From a checkpoint of a small contrastive audio-text model: log mel input.
Rows from block 2 of the audio encoder of a small contrastive audio-text model, named by matrix and row number. Rows with one number belong to one neuron. Each number is 500 + 40 x the weight over its row's rms, rounded and kept within 0 to 999. All counts start at 0. Numbers have three digits each. After the name is the row's rms in percent of the matrix's.
After each neuron's rows are labels from the 100 clips, of 14976, where the neuron reaches its highest value: "peak on" is the class under the peak. Only what is clearly more common there than usual is listed. The data: drum patterns on synthesised drum kits. In brackets: how many of the 100, against the usual share in percent.
# fc1: MLP up (encoder.blocks.2.mlp.fc1.weight, 1536x384), inputs 0-191
# fc2: MLP down (encoder.blocks.2.mlp.fc2.weight, 384x1536, transposed), outputs 0-191

fc1.529 096:426554455547471400551533456497498456492467523470552511566487597562555495479444474516509497477432448416558495550510497541500569558509400468629545476518506507425471445492527427429520405453520452480497501496469547565444500494574548517482512473475547443529505456503549494582454509524477514446498499492508520494537592466537568469523436564510520529468532511415506527550504451522478518529466533493526507489440538460479549477484461417543491455481511466487536446511498431491534572525475507508551489494503473525497473482550543474507520465505517498551452504516576429516449518505604490562
fc2.529 101:522486550491504537456493507497588480463515467436544516485575503464556514475497454463404521450572571469496492543448415506495463444497511535430452503617514539428450536482500501466533559560497538456516505534470500426447461497525501456524496529484482569457508567567527472510512557467590484481526551497473488490487505516528511383494518441488478607467482439467535512506495483379534499552526531486494525523489497461542493527553439473513500484548497520472471474509416525460465451495492468529456479520556501494516497487434517518609547425498541541493459475512456540426494458466476493533
peak on: closed hi-hat (44 vs 1.6)

fc1.586 090:472451444506552515513479530451486562475438528502505603513467557545571498485560521491533441574482404477538501484452484564481495604465514622554549535546491582485539509451486538409525528521527565563554497479456533557523544562470524523469475571555475474480534505440487451503418457535464511436546541492502512484462509515504522491490492429488516555531599522517533450516480558539512555550548518492556540498517461491465507555535541526444382481463496597481544502526506521548497499434457499483594505503530494440518536517470551506499541512513439485496461512439550563507492560529462491476
fc2.586 087:547511556482516464507565475521506487523495517486521436475518520419463520436493535489529487512471473524504490463547512531544540421581507529454448452527464523517553504543541487574525483484528422437544541568482502452463490462526491502491543478531437519510514502470474552528536578470445518468577463511509390519459499489509526446583502500492483526507475477463486459431584497509474469489432497383536547455490516440463461482485562488520433524489420478524472466556488539491418499525491585521497543469532522490432512487478489533429469482500510573556515489491438456503544462508467505544
peak on: clap (67 vs 0.6)

fc1.180 071:585517499547481536492511433495464501528470506434534444515495488523480492529396514436538528489534477517578492517543461465459445465527515528552508509515471510515521475601524455513591507438544491488466414488553524566535489614550478443516487523479470534478466549456534462476567519529446458478442434540466470555486529448482529468478530450462519482489576460502537479504529504404446532593430486502561533557532495502377443530534526481449471394430447495529458478460499526453512500447483467525443522519477537489491556497511518508536513552452558530506496489544458531502509487427520533504
fc2.180 072:514521539442561525519527486547635459481497548514527516521505468429508516393550542517498543489547475567426517484499462538564506481479499531516490535511621467418473450452487487510528490489527505489511512471538532468377476461441460488471462445415472504538553531527492542485415491549466576520531489520504530545471502601532503508475525504497433473550474514516492497442507526521508497494543466474398477463569464463535504496475479546548509500402452557491498504466493495528518550541492498553456466457480491582477455491456438510534432463535488539511447529503547462473504539423401500425
peak on: snare (38 vs 1.3); clap (26 vs 0.6)

fc1.338 092:449561574530513506509487471537507443395594526478428474515497520462460447513500544483428487462482508505444554589551492501451572525474504507499573499528509512534536576440502465455437516489497499521467506517514552529443511518476553537502460564541452487578467473518594548479513455516549501522559478454538533481559519475506472534587475506457521450520491590508444528535502513451542487535493535468461524460492472550499489518447474577499523525448532448583629500447491505582488530506413510529503485465471533496511534551506491480386515526450514465510461488559557527508509507522484534508
fc2.338 095:487429480554501499514475541388517508609502488460487540456495508470493453514461519563526438475456531450541441463565538511469505515534455458465547533452519559521530531487519499500499479523493496445384508494506540459607527486489521506561530523476497505493486547513498507428532583513527508515487484547515520463509511455524462548461553562463525491489522470466509469476567541537516550494424492454498479539469462608562498481611588442517442556521463524423545491516517501551520518467458506531565503564468511411452403438471430482509449483486492481515519496466528468522488447504509472492
peak on: closed hi-hat (38 vs 1.6)

fc1.456 086:488515537462490498541555489491435468499530451510514561426456485446460537528531503549529530533531526463523464457544472460546553562526525478526509425583444476421450470509571487519540511523591475413468545470449516457549393513476488529570404502525517477527424489461467524421541508498508519541467477531488509521530503499580487556485495514500463524470459481508506474492480476482471457513523490491451460455517470438508456524503437436553552513533544471539619466575494472500528479492525544520468608537542571519469532513455521543517502544463569533464498465537461506489448587462505454532
fc2.456 084:508481436463474560462558552481466431446530598514521482502397499479475500465478521478496513427485522461422539565491553502483517531460477516370499502472555442533494533515518538485453510518555535621420418433480452469533518443449524524505579487439510591534516480430497509496519503501539481546512525548557439518483491531447508515494474463513570466528522458501521545508559437536481447574487515564513512523510496504501487496415556475476441501483480499505509468482557475543541460523489518488608447508458458508453535455535487552485575437545487525474546474575496509500500499469562556507
peak on: snare (37 vs 1.3)

fc1.678 104:495494503501541497472494577466525537490480482541526492599471472535554483483599485473456518525481432492490463492579472519528510496552439503474551457515503544525505514493441489447517442444490516494447446560551500492440453566470481472496459529462407480493399555501486420486527457508446528519544523502465521459520471490505482457492506533446522472466528535503485483447496497523465537445419468465572495469482450575499462487548618415416486502477575510466517538472550459410530469517489583525464453524515495543467568471458490590502524500530504516511514475425509508547522522452466476486
fc2.678 098:504492493535479519441456490509551548509520440442478463543503472506499448566444550585539517502520515484485487530520499485434534511488524506507463475552452535529515400548459544497500481511450443443499555502444534449552471417481554542500424518448495546464477546510473539417479497531519525505470435474485456502458491510525398444566469505580480596492508479442485459470477474412520542524574599548450489545515490509521535486547435519545554521455518603578469398507511499557478482447470435554565531480443504505463598530477514450486437459435501518515541556445528586440474545574519521518
peak on: closed hi-hat (27 vs 1.6)

fc1.666 082:516428606507502463504504517446523532491527463500448506530488496436413419473514567531532496587512464471439522483483540476522459518499410476495462497570476521550466512557404500526488560518478445418548516513501497538535502576470467563509495502496359455511535499469547442452541616471496516483469488497500554507443491412532549527492525545570427487422535472494441535426512430542508497429469519526470429513509479553521541435491547483462477548551476498517455505440456510438500480481494487524529491495547479478484518573488475599504534518505492544455450471518448522545420475474512538438
fc2.666 083:475520564501520502546553447550548546515499530490523442477537479515506525508447543475486476561435499555552490465414476484513528490503515479556518480545533510459458500538474472550513383467508556477480486455463504529492509520383460495462494487544506468471492479513536423487496472500542525461518400515506424478545475497486436542479488562512472585540473428477510486475535484461554469572518515542511499492509500474466551518484516539562555493483528510549492466477498498530576529466433514513494492487455437506495477546458574520479532494523470473571553450492440509487498559480465518509
peak on: snare (51 vs 1.3)

fc1.510 067:532509593549506523553521531524513551498484571481510498481498479469438476441376584550459464400453485467479455468487442517453504490492496494480464555553501505490466498467487553466460447545589468519509488580488524450551469514484510525479566535477495534492526420557474505498485486484526512419586478546521494573487561466475546522538478472481504503521555463533560531517506485475504485455451550437535521490490515569506477568532506561564519520532479489494492440485515599462558536513456420614549499510532420450567510523487495530456409509400498491499527482487489481511483511507473424493
fc2.510 072:558536413510528502527484446507575477608508493420564495536531530457504490457557432457498508505484390533513548512519509489561574454440527500400605537438482439490479452510491530537485495528493528463530474453541453516506497511492446451484482471574452543474550478524502475540483508461475562521473472504463535528410536451488507504566475527552549499481507568495503505445532602413478596440490464475466567461478469387547522482512552564500464488463511455391458501522485484531488539521421504447434485422506488463523525425469523446458526522503503469512533457496471531509457486572572520533
peak on: clap (35 vs 0.6)

fc1.351 083:508547531501525543542530538494552514531542488514539488431492525517465469478538540508538579447486488520515460468470602479469524482438568462552452542459507576528503493466494548537459552544541507481539508500523481513481480493433488471483488470490496447469487535442390445495501496568489487565509515451447508513521549515552568491524457544426440467505514511468503435391510458432457517535508428500472535495481502526484489514459471548492478490372498481461533469547557448473477452505536519488495494453559561490432523554431516542533507399515483469473531498487445492526493507445529488474
fc2.351 084:523539509489558472501548507454547526401498532523439532538529481445458566453529446504564526526511547540495507471491556533478446550508475447480531540464494596508427497472500496542511501512559567564527501466502504502492526473543482493511466458501487488474492470534538552483485555476588472488527472469479492478480538559509498595540491587596507449511459416522479409531473464548509489432438484501484485523552504521536470474515519490514506542481496553550457543477486509502524592491502506513424453542508455527496501457498446508459448473422474505475491514487542548533539489517441456494
peak on: rimshot (70 vs 0.7)

fc1.293 066:434478496508534499540505500581492493496557501493563497513407504473526486494571590489480497416471494466512399465493529471492549473529534512510485557446481566465453479479534499454389518580423505461513551518530479504556524513497464514484515524493487462539511533494411484504542523521557467530527477557489537463540459471499590531530470505486502503484501464530473525553499462502481562473488493505470538537555489523588414497542492400538534501514446513422489557450560446543510516500474475547493478557601623460436505450406451539483514569490549505509458500423518470602543520455518507480
fc2.293 064:519537518499413481449513565478532513507496439508572355543508471480411444528508531508522467532501561472452557554441472457461557535463486531494502490368501561458488489520533505558504509493500578523531464458550473508551446452546520470484501563518537545439512501511479547475524492574508508519531434513508494491432554525499494527593442535487486523510527554503454483490546534532537494493481493560543511469469462490456511561497552543525433467460494465490494507482524514518484560431521572535460504455518549439474469400510473522531490458497499487484516529489509453428490487531416466538
peak on: snare (81 vs 1.3)

fc1.141 061:498514471503494492464496492549561487499478537512493473516483452472478518588476525514483464547505503573505521449396517507479533533501439484526532520562505496470500473502451438542528444510476510480437521464495469514594462534489469484484474473500475454520545511492566523513514503408494453568552489491542454439513501471466521524468480427414497511454471480454497573484521510466551444549472568467490472540544486538594478528505457491481517556476444551499478576525444484479490412446478558441549522456456534517496567477499547467503601457492486481558467398492487436564522451436459411554
fc2.141 059:536514421519449467493483504460450504424499498541507495468431513585543515398499545517526460538504464469520512512511510416543526492526518530583529579484570430553551451536468525512529611531560494492498477517478522524530481461474451505538494508458463517515520508499503512460487525523508571418499419473543500533540440402459460535490589533516400518486535472530523450442481495594418487440427509518490524488469475509484536492526506455498489512479565454488475475505541491550491528562499550559472460479506430547487502458463542570483460521593510521515506511474499547489437468521585495520
peak on: snare (43 vs 1.3); kick (27 vs 3.3)

fc1.553 129:507464439536552514470467535508530542575522515428514536521498509512494483500423501453489461526476512466446472486528433465383533563501458494498515466544521510487465507500529554501477486509483497572521510513418480481520506497494415516491526508482517572535477519453525444462525520497504457538565444451496452433499511530512520466541443493496542545482516368482481572525572489484476645543478521481437450455510538529452608500523473507490519550558562511552529459459529470487517494518499504524484551472480506516523572555566463533563455514477545489494493549558542516527453538498580496500
fc2.553 139:444451504535483469516598557431455479463536486529575529485519494452498499489442467507455478526512474556480524514460467501551514573490535453492514500539507493590505551460474602497579510493474536539445506467441496585556370551516546542524525521459471522543463539550490563441467482488536500512510545524478505458477394472459535431472423518536451476419498526484458490513484557479560571462534587500591567426561473493432522536501517512519477518457524532487469492463530567536464518496425449505550410522517507468480509488463494476531500509539481565544559477504532515449503586487480488473
peak on: closed hi-hat (42 vs 1.6)

fc1.561 082:445490551477435460528576474512527546505468469478442496502408461495520424495511494488495513516496532494527447531446588523492493403552558551525463579507486470456493505527420503461448564542465525514496528548493457560546574501535484507463495526520527543515431484521407491499460581542477496497501445506519491501465441506468498556475480503504450528503515485471489539467543436486488525587510508493481499486594569621539423532535420446484509515438477550531564489515515544487466485557524454495501487459485518486457522448429562497547460494477465480553512501502412518517498484522517482472
fc2.561 082:584475540497442527506550498483533490478509545469500484503511509490462566414532498500530536514513465509479543546410446530486533492467529468492495482451479524562568483467510454480443550498553488521471447495544442513530445573463497533468536466554472541490490568491476607540427416512541460484551505461450531484498576495498494527496528500517527496546504541536548536512591471547463528494480521539505532436498529542460574484541510539575485472490473496446497565477501401542516531486519549476516512507526523579531539533517433475482560409506506517433501512509531474495529498553513537500
peak on: rimshot (37 vs 0.7); snare (26 vs 1.3)

fc1.581 089:519495472519496522452436537550451482422498504526443573484467522468582561481453537464438545487517484405487539498450509541426506516494546507473496453550507617553510529457462553495462555429478484504541514525489445515420503513543530516509471504499486410526470499525494544517493503488469519491530545497395502519502603573516405450543530461573493550457570473475419434478498508567476539485503524469487568529513460484506513510514520460513530471496462543482565492500494575459514435512539459478510527528522443544609453543495502549513547469495456529538502498502567505508529521537496536497
fc2.581 092:497486525445458503449498419437563559539534602483506504521538445525519489517487508526490569485482524533587453547513440475509465438517453583485482531498494527498471461540523450489487489448583531511455568512517496500575556526560388491466514483438475505481550504466518431511522486496611540556566541495551469527472481536523573495453456562542498476475506498496491532578499499466509461492451516453520506466482534480476438494413517526462509444533511440530559487531503511539448542490438495418565522527502445482487513455513503547351479504604501423459486451494528517517548484555473515436
peak on: closed hi-hat (49 vs 1.6)

fc1.220 104:491575441525487506537468508490465463571501515549477546532539527481556465457517512487399519545506487538491425501549493483492546476542458477466485485535431527441496556547514487521521482517473489515461474520438559458466484452475443531461473482450524495537440491472512503506490438498390490579486413470491548507522539528391446497482492452531459565522432504499452505553440512584475559450487521560555582493457512503494507458490514461470522511526521500481507476470463495501551519446511641499511438462554464536512507550466460487490480491485539546509454501543566472457467442521435524576
fc2.220 108:526505508507466495422528499527590464439563434524496500489490538516535482490514553536566527503564428513512534530523535515481554522490510540487451429557502485515525518480488492447521523540504463501518490507478480484479462464529493523517527506546470541484483515483546466527424484572484463538545532503502461547566524468488486474518518481507523459407461513512480442430512442456542517584463493496485526533459510501502548549508559480477529441499532586470488477509574475523460502485477469487470482564527486484528528533550560492475608479479521476405534404462525487491524524412584499506
peak on: closed hi-hat (28 vs 1.6)

fc1.92 098:509597490479560510496549467445528493518465420611604465501525450467573492566518401507457547487540539553508518544435496478472527526593571514471496507546504494437536457414518500470494514535458545498533569482473557463492489462539499477467478461545532528570539508474584447585526519551501498506491489482478520524497449478462490412532482506554489582405526485531453519493455423557536581509493457558525492579519471469529541499433510488535478535455502572483522486489522525481470504518476464503509523475473483550517510462511534518545469444514485451411481513532515516537541514529486518520
fc2.92 098:502479526473473553500585490515465501524508521507461463570427568424486521474523520558463452561498503489507482478398488477489474470453506461551493495442505503485431496468461476461549543466500487521495510560518448585528432533457504512485501538552498454473399505498435563456490503507492493555581467491452517513569492430485507496597561471501575520533585436510498442506544527428457498504440560489580422459533482509565394527570536576477551461488416457542513544505468508486423460565551463478477553464549500466485556457451494495474513572488525520534499502484470478568524537459511503512
peak on: rimshot (36 vs 0.7)

fc1.657 084:477439480497482509555460490469450487488510515431495513462451546492515463489513583462472525491447528496480399536456405498459516525490498523568489491549421469526473465532525523512460522569500524566561470470544485513575523509498522547469464550506456483455468504531504587480425513486469552525482456403497501523501472539510486564538509506508513507536502465599510514486514455485446485531539536480517465481522461574444568478529503496504482480571442477537495567478479543479525475498543505521528508530498525474511541534601482512550537471504541537571525397531438494517446580512471527473
fc2.657 090:511384554504474489497510501495525415499443515469500496506461480436484589521556522563492519545536496525472531562458453432502448512543487541483497505493594552523503533518478487582470498485558496481421545468553555464458525563564438453513464481452505460478483558534549497508550484472458479499532479516536497551452446499416500505438509509496491446503502455435495506426509517503531489445437473555461534548527545455511549472444502482476517456464460494410505518546675521536552411508427485498499476512526495458440447494476524559500452524444477485470458497522470524538483508486512584502
peak on: snare (38 vs 1.3)

fc1.202 072:541530445466480508492441469540468493553507517494448463457558482517473488481480484453491507527469476488420539554545502551371555469459510471533506485440539478483519518540542522500510482494528460516423576513448575491560488567479469483487548551465466520454520556489481518528541531517485554436538546521500507472498538490567492482477557496520510502599517461492515462542422493508541480546439493506528488444495516520547525433428484519528517545487571504472440499589441500473528434544417486523545518545493503429554495473487443555513422558477454567575561547471546475573482481505532510530
fc2.202 079:510455475502496464411433507503489561536470511501480514495515494502559435468538529533485463555435538501489470438518468505532520522497561484519502508521544537535547495495463481515479533500455599513455497497466488528538546524512463504518551516514494418491490506524523601460502435496521482548530560382507498502525417487529521455533538415542453513493464415523476510438511528537467478486523459532516478524434465452535456526484515521587455488514479457575472427544554511509551525415474476481576511425537522508512515510384557442484476526521598500461464499512571504453444486497442512506
peak on: kick (28 vs 3.3)

fc1.145 086:557508521455490515478494485446514544454569477558604537512497454571560537492416517494494483582505569524502531497559474603458498465579565489456526584510541475448515555467592527454510525430500506519524537539491466519412527496548488526527519505521536456516504510489486537490406500468522436486519466476536446551465490540449463524506515551399524514417514483523425527500513453477516493488477541504479528470484532535444525503496419449536456526508539579506474565502505561456499527438519484451559484538540575502517550505501526454524441526501440475536494445490489499427514496593494521508
fc2.145 086:483522519495441515489474506531521515492491530467471485564503440505580467520534491452458553525498555493489568547510576570507505530400516441551453502498494531622551472483602567532489508536508582485513460536479578534620421460463490483460485492516574475518536510492419492481432471452456540458470501505587508405487563570432483470483590480543436470503485486495441547527511506550523472540482505549491444558491486584526500481574505517485454516552478531518495379545462564551498503477523478450493529471510493472522467488556488522462551456531557473457580477515469532502523531504585521431
peak on: shaker (39 vs 0.9)

fc1.127 117:484530590490544481465574557563423525485505488533586511543557527522494541450494461527520568430490469453488496593533457504477512496521457493474526436507502524495453532565494472470457455479497528556611416579459472519476477510466478424521449521461503463454481491515478431528519561429431544471517563547474486540530491514450503478481533541507476481516523515515527444429548480512487541548442462525500520516438491412539539485499541523511551490500507519494416508460504517608520582500498499453493477493482501492466496459495454492519588450466482546506468457492562544491493597522501505552
fc2.127 116:452529478570513470443537537515555453500525481517478477498561518520506519505553504482501468523518424542435550441475513532487451483512459537415440513438472554519485609447449497495564552515580434456461628490525521467506515483506484474536536514519501447556499470539501456540413452518441561584527488520533494460491478478540437559476469590481524520508514491450498523555482424539486507488470535592574562483470491451491570502530524436536482491636515440501496500492494517415529513494466586563570563534496486511474478513487494482481498477473535507466458497547495496511432452565512516431
peak on: shaker (26 vs 0.9)

fc1.298 110:482549468533520485531425492502490510466532510451534494449547475539492482408528522600501436507463445512519476510505536517515459430535462535493538593473486539517530518533505480521447465571543530417488475502496506513476443528537499513537514530439548510434536511536449515552460483592443552458511464594465485508535477493519531451527449491520418536491506483433448517468524482490439447526465473476473485564500598446424463470534487505439528565398502514515519488540479545470523484534462511476509482459478459502507505515504519490482474450460429508450534495453530480461502526473450484506
fc2.298 115:535507443565499553563457516527418573467521452522480507548560568494483450523549513504459526586445420531475498489439449528452470511445544569486479451486447520466459479461505510410520490447427535499424500504507563478507511526560538541460520505474518514522511489556495505532531469472537464427468512498529519508486514492511531480458415543471482548517492498506446463489477584478421539616409502461537559437465504492506505617454564554572551504546492448553500583465476543477524490490464477457512459522509560531507457504476479471507543469522553477532483517505540480589498484584535546512
peak on: ride cymbal (25 vs 0.8)

fc1.412 120:542489431494505483492468425507555505524515544535460600555498462515457485467443517515512504567433466517513486525560520519482561566444457511470473565501481490470608428544513485497535475537509494484514534494554536415532472477468510470562573579528528527493570471501458511575508532460530490391547497480535481439562469543474558487504428476434567512517564479490526503526554474521535519428534501454525546404496479527471554538485494469469497510515480520526504454466506515461538435509543454553531591514428479512496542473510522499530440486460620507460454456479483519511552508466441497506
fc2.412 118:529545503538564563590525498507526488541501416491540470548497516545460522507447495477496486419562453570601503495437490484509540503469541467566488497478553477611518500482502569480449547558496510489521550488494543454502540569502538528426511497499482523462452526538497599500471482492524532538462525497516553498413485445485480519491413519454503534481473605542495470433518525461547499540438509490417495422496505557433514472533499465483523509434434438439520516498492498531445526561494521545484447472546475565473524532443536540497566553501462521551626457484502531484475505520529468587
peak on: snare (34 vs 1.3)

fc1.502 131:547471477483464487463499575489557520519463540466463498540569479504544530479523528569491491531513506506494486546568490449482512465500483477509549529535530513498499511516484460497561515523542480518409537601511474494524459425556456554518433526540490497472499485512546546499512432449511457482415541529525491544589502458566488542585430436522374497514567489466457531545487493492535553571414530548483516519526547499461575593472486515493580499476464482542526495496476473573491411505487466464418504459541482490443606507498513546483486509499549431491470532532499528558474496595521536526
fc2.502 134:499572468382515535525557443459524544536529517529471418470510517480503512466514524538492429567529474486451466451518506519472444521484508476547507459505521549555498538499403558480506479485492471492485534479466499481471568463457551462510517522514520453537461503482488431563523498480508507489502506460430457484541548631443487498487476532570530468527499476525580477532501516505483483540550524480521575419542465537623500471529503460603471531493631537450476517550513511464496501526517557504489520477468500498503456460514454466470494515464582526584497494498477463519525542455459442478
peak on: open hi-hat (43 vs 0.9)

fc1.533 113:487469517556506557500506463454502581506583489540550525454532446513455529483484508494614520507490423523496513494502586440526487526467548497530505541511505573498564574498482417525508496528456579406475434466534475510458527569496496434524537523399452466510518495498439452548532545486520421517431526508458513482500505545492506507525457615427526516453599431475510481529430487489479497423553499450483532519493487489508453409574541553519388511488449472543404461521491552503484511463475540445524453516477531489503517528589525496535506538526437508516471523427451444529501514513514548454
fc2.533 110:541539501445538538478523447438440448523466523518408475488493490441546407437474413494479516506464559523458567480474512573512481529554442540494513443567490511533448493466535528522523451513515500494563426475431603516541522483451474466524526445565537566495461542525424506464529496475424571531505519489465441509429574535521490460479510529476494466436508434459508516511545466449509505487496479503561562424473471503481565449502502475490472501467468544480553514490480552470517488449528450520467526442514455525499523524523473545524467578527544496486477489463488525526536496601431561598
peak on: kick (49 vs 3.3)

fc1.554 094:487434506442559463450511465533427451454487476476469434473478517464490508530534513476539511562523468520479615485534502539509491480415502475445543480498547553570481582474474482496420549472452527515478477496524454504449541512511528526492474460448487433548527443547491475479467556512503559502538561551509535502461568526565446452533442461477497437502410511455512433505494458479461488515517518550589530474503399507492460434486509431439497519509471516473497520532558504547569464535480444424499517539498479559495425551559536486428508574448531458498524542461583523481482492434448533499
fc2.554 091:487423522469492473533396553505510485519556483449525481476505511579463464573465475489493524477453505480528540506560589539481566479541512498456499530470450483469477536483469552538582468518499460495515513508509506492446462418470402530505499472497485473492410514493501542514514490529474538447570465533505487610443455536409505510422420504521507512505549530535480584510456478440571481435464491453457448542475550434443478530464514468516527500502508442524500491428456521485540516444518538519568526530471501479494436509452412552462413471504489583492510466509486456545462499572549475514
peak on: shaker (35 vs 0.9)

fc1.673 056:505582509464505486480485452543496419471496494493550550512450475412546480511487490586574492516518535516500454510518483491539531508482464459474530425390509530506518489469477566467467480498500575514491472471503497478525493498476523563501521500496456563584490460529509523524447551437507600558536521508492469503526466556463504557461479573470550431497575491497515466473529548501516476573527471485416542582498437533539538483519472495473456524455502512500562519564549468569523519481491487435560510477435540590529421417471468450469570525467524534492483456486450529540539420508546540522
fc2.673 055:521468456472488475437399514550546457528538511537487409460506478498460477495527532467508481490493428473514582494524543474474534546537566455573454509479528489560475478458503468505487413538504470506429485517532504519503410370508449436523511553470447489487414571481480497462554465548507415486543535537515519503528534486435496480553544574564475492530488431520498523454448568536519507460455482539452507554563459433456527474502512428446535545497492501546452506484496495486505507503557537526527475498461510495466572432530472523508555502545549556546523488425531442533501470520566576451
peak on: shaker (40 vs 0.9)

fc1.59 092:471507601460523472471537513497530461481512471502451506508481478489424498520503472510480525429452526396506493520503450606495521454541489549533488500538419471469440460509492491526548499540472516542490504481538562494486502518469483554465482468454534500489498471433470448448508496535533472532495459514420497496585451509487466478505508416468496551455521492524491447546538488457574473479484491532502480494507536512483538473462525562415579532529494494512493478436449509499428524489438585501415491480570500490478455474530433533536578518570523502512494511483532538512486486467508473535
fc2.59 092:539517523420481461582460460574519558522495524486520535481510475495551554473536495409506493472462511523528482476489469503471427530557526428489524490492569473482465476528466527460508499497479454402495465437523471502571494474469489494487524491428486485590481508449516514518528584484513536506568495461535497578504495521495536570525424572410456524507532461492467589434438495526486482526514427517444489436540519474556478496487466452488499517483455413513467584563492518472439548489496518518565496450482476460480459442527522470463457548468499546453573467570561524507517459447521472440
peak on: rimshot (39 vs 0.7)